From a checkpoint of a small model that answers yes/no questions on an image's attributes: encoder widths [32, 48, 72].
Rows from block 4 of the image encoder of a small model that answers yes/no questions on an image's attributes, named by matrix and row number. Rows with one number belong to one channel. Each number is 128 + 24 x the weight over its row's rms, rounded and kept within 0 to 255. All counts start at 0. Numbers have three digits each. After the name is the row's rms in percent of the matrix's.
After each channel's rows are labels from the 100 images, of 14848, where the channel reaches its highest value: "responds to" is what is common among them; "colour at peak" is the nearest of a few named colours to the mean colour under the peak. Only what is clearly more common there than usual is listed. The data: patchworks of several textures.
# convs0: expand 3x3 conv (encoder.blocks.4.convs.0.weight, 144x48x3x3, each kernel summed), inputs 0-47
# convs1: project pointwise conv (encoder.blocks.4.convs.1.weight, 48x144x1x1, transposed), outputs 0-47

convs0.125 098:110132123147094143176135134115125094121076110129136162130139114089127161111151167126114137137125169130143132143132103116160167103079155172103131
convs1.125 099:162135104111109110114137129135139118143111111128123167139112147146143086142083136117091107126129097164130113100093104134093079173085114095152137
responds to: blue; rays; plain
colour at peak: blue

convs0.115 065:163112124151125183111070130142123127128116106184137157119091129169115139119117117117062119098107121117116151149159161132129116140112136111127129
convs1.115 071:076113166144118096166132137106101136168127124124089117145123106106106136133130107135176096118106093094158146097143158101117120128157093144108114
responds to: yellow; plain
colour at peak: yellow

convs0.136 086:174151167099154132111099140137096127173119139106124146128151130155139149158116126073133096133126103188109098111109099108114111114138135151155120
convs1.136 075:141117173142075149114121107126110115122175132129133123123145112114122138123156150126122118122108134117108165131090119140191193077124153121122101
responds to: rays
colour at peak: purple

convs0.112 130:142112117166144159175161134123123108118135107127144180128101149111138109140149114091111120139179146145140125101136127114112060112145168147103123
convs1.112 095:121130120133087125120132147098140106160100135099136108143132089150088127090109138110113145126113123095128108142135155136126181140144072075170111
responds to: green; teal; plain
colour at peak: green

convs0.25 092:132124111105119107114072170095130135140133129126113084118129125169127145175087104131152126166070124154111096154148128138110162122154119143125132
convs1.25 084:114113113137110123147147111134150134093164164130114140154151127136079085132119124085096142155106140126148152107086114171124074108117120095133095
responds to: purple
colour at peak: purple; pink

convs0.137 086:117140167143146124121128119132117167136084153107140071124140072135108117185141141137165128106117139101114140121104117127145173114123109180134136
convs1.137 091:139112085123122122140144119145140121147150154126123131126139150133132122088068116126110109142132159108091085161107138191165155128112138073141136
responds to: blue; purple; plaid
colour at peak: purple

convs0.28 122:158102124133123154096122167137149132120117134173098107134180072124073134142153142114145132162081164110123115111106113140115146107145119150123126
convs1.28 097:158116108132087158132085114136130142113085128099142142112135081115104107115113131131046165134121110134124141153115114152158124144138099125148096
responds to: blue; speckled
colour at peak: blue

convs0.96 084:127147127144140117105068146126140139141125135144117073132148123137175104106098089103116092164102089124148173127133147136133122111180114117132110
convs1.96 075:132136130168105109171133138091121149153128091162125110148068093106101138136139127117133077107102130131156111113109134116113116086148130143084109
responds to: orange; plain
colour at peak: orange; yellow

convs0.60 089:124153115167086126132108131180146133113137137146102130112138124148146135112104124128091121137101121207102148160141124114121094135101159176139149
convs1.60 086:072111173099144118143140134107123102114154130145116122141131139122113124146094153124152123137120144102135150154103115126120152078076067093109103
responds to: purple; pink
colour at peak: purple; pink

convs0.44 114:133088162128133114120152114148151162139107142146122150173195116136113168079112120109131105117129139176101109124155161149128123115156139148127151
convs1.44 119:172139157126118117149127084143125119109122124161169141148111124109089129123147134157135166120156161151103130153102124116123199121137146142159084
responds to: purple; patches: five; veined
colour at peak: purple

convs0.70 095:138150151093158110104139163113095131142117118155180142105121152168147148136106106147145056142110089095128160129134146128147122141158110121121134
convs1.70 091:098156125163081119174110128126136141129179123106097122146092115090089120136149134125122119106131089157113125104155120151081131096146122144117093
responds to: orange; plain
colour at peak: orange; pink

convs0.126 092:173128139144104168168134102104100106070119112148129108118147107110128106129129099110073120127146129135149168141136144145149150170105159107146116
convs1.126 076:080122123143131085132107152109112152132158149116099135134107132162139165174155146103137129096128097113159115153159120111116107114175141125076146
responds to: yellow
colour at peak: yellow

convs0.36 132:119123142133154156181178096127123090102154097133151125133084168130127118115118130107137128109181092133123144083145154119116104156101148119122122
convs1.36 094:140154066140081120115089116100141165143133139115107149117130087124131103103117118114093134126083132130150086150109103123145137124166107108147090
responds to: yellow
colour at peak: yellow; orange

convs0.71 123:139083138147099118101139113163127156114103111114099126129162110123140082161136141130143140133108164122135159152116104147114091063110157166149130
convs1.71 103:171130102133104136136150149125116135136096128077139151150116119101106113118082134143117147101144119128109088118100164157126173173112142089153162
responds to: blue; teal; patches: five; plain
colour at peak: blue

convs0.24 084:162114133147110147136058150107112097129129131130136134114075130144124127123086113113127135150121140120139135207137141112100142166136153123167137
convs1.24 087:101125143130126087129125146113113158140095122143091122162160119088110115143122088115111091124088065105139156089135132128133093123150107144092118
responds to: yellow; plain
colour at peak: yellow

convs0.8 091:109158142131091116151130110121158137136096118146166142079142140148110172127126117189137100116123129124059128129165092118163124143145129133140126
convs1.8 092:098126113140121106148121129118147138127181156133093123153132114097119108138109116088114144175110112149133126158125121178099188146089091110137115
responds to: purple; pink; plain
colour at peak: purple; red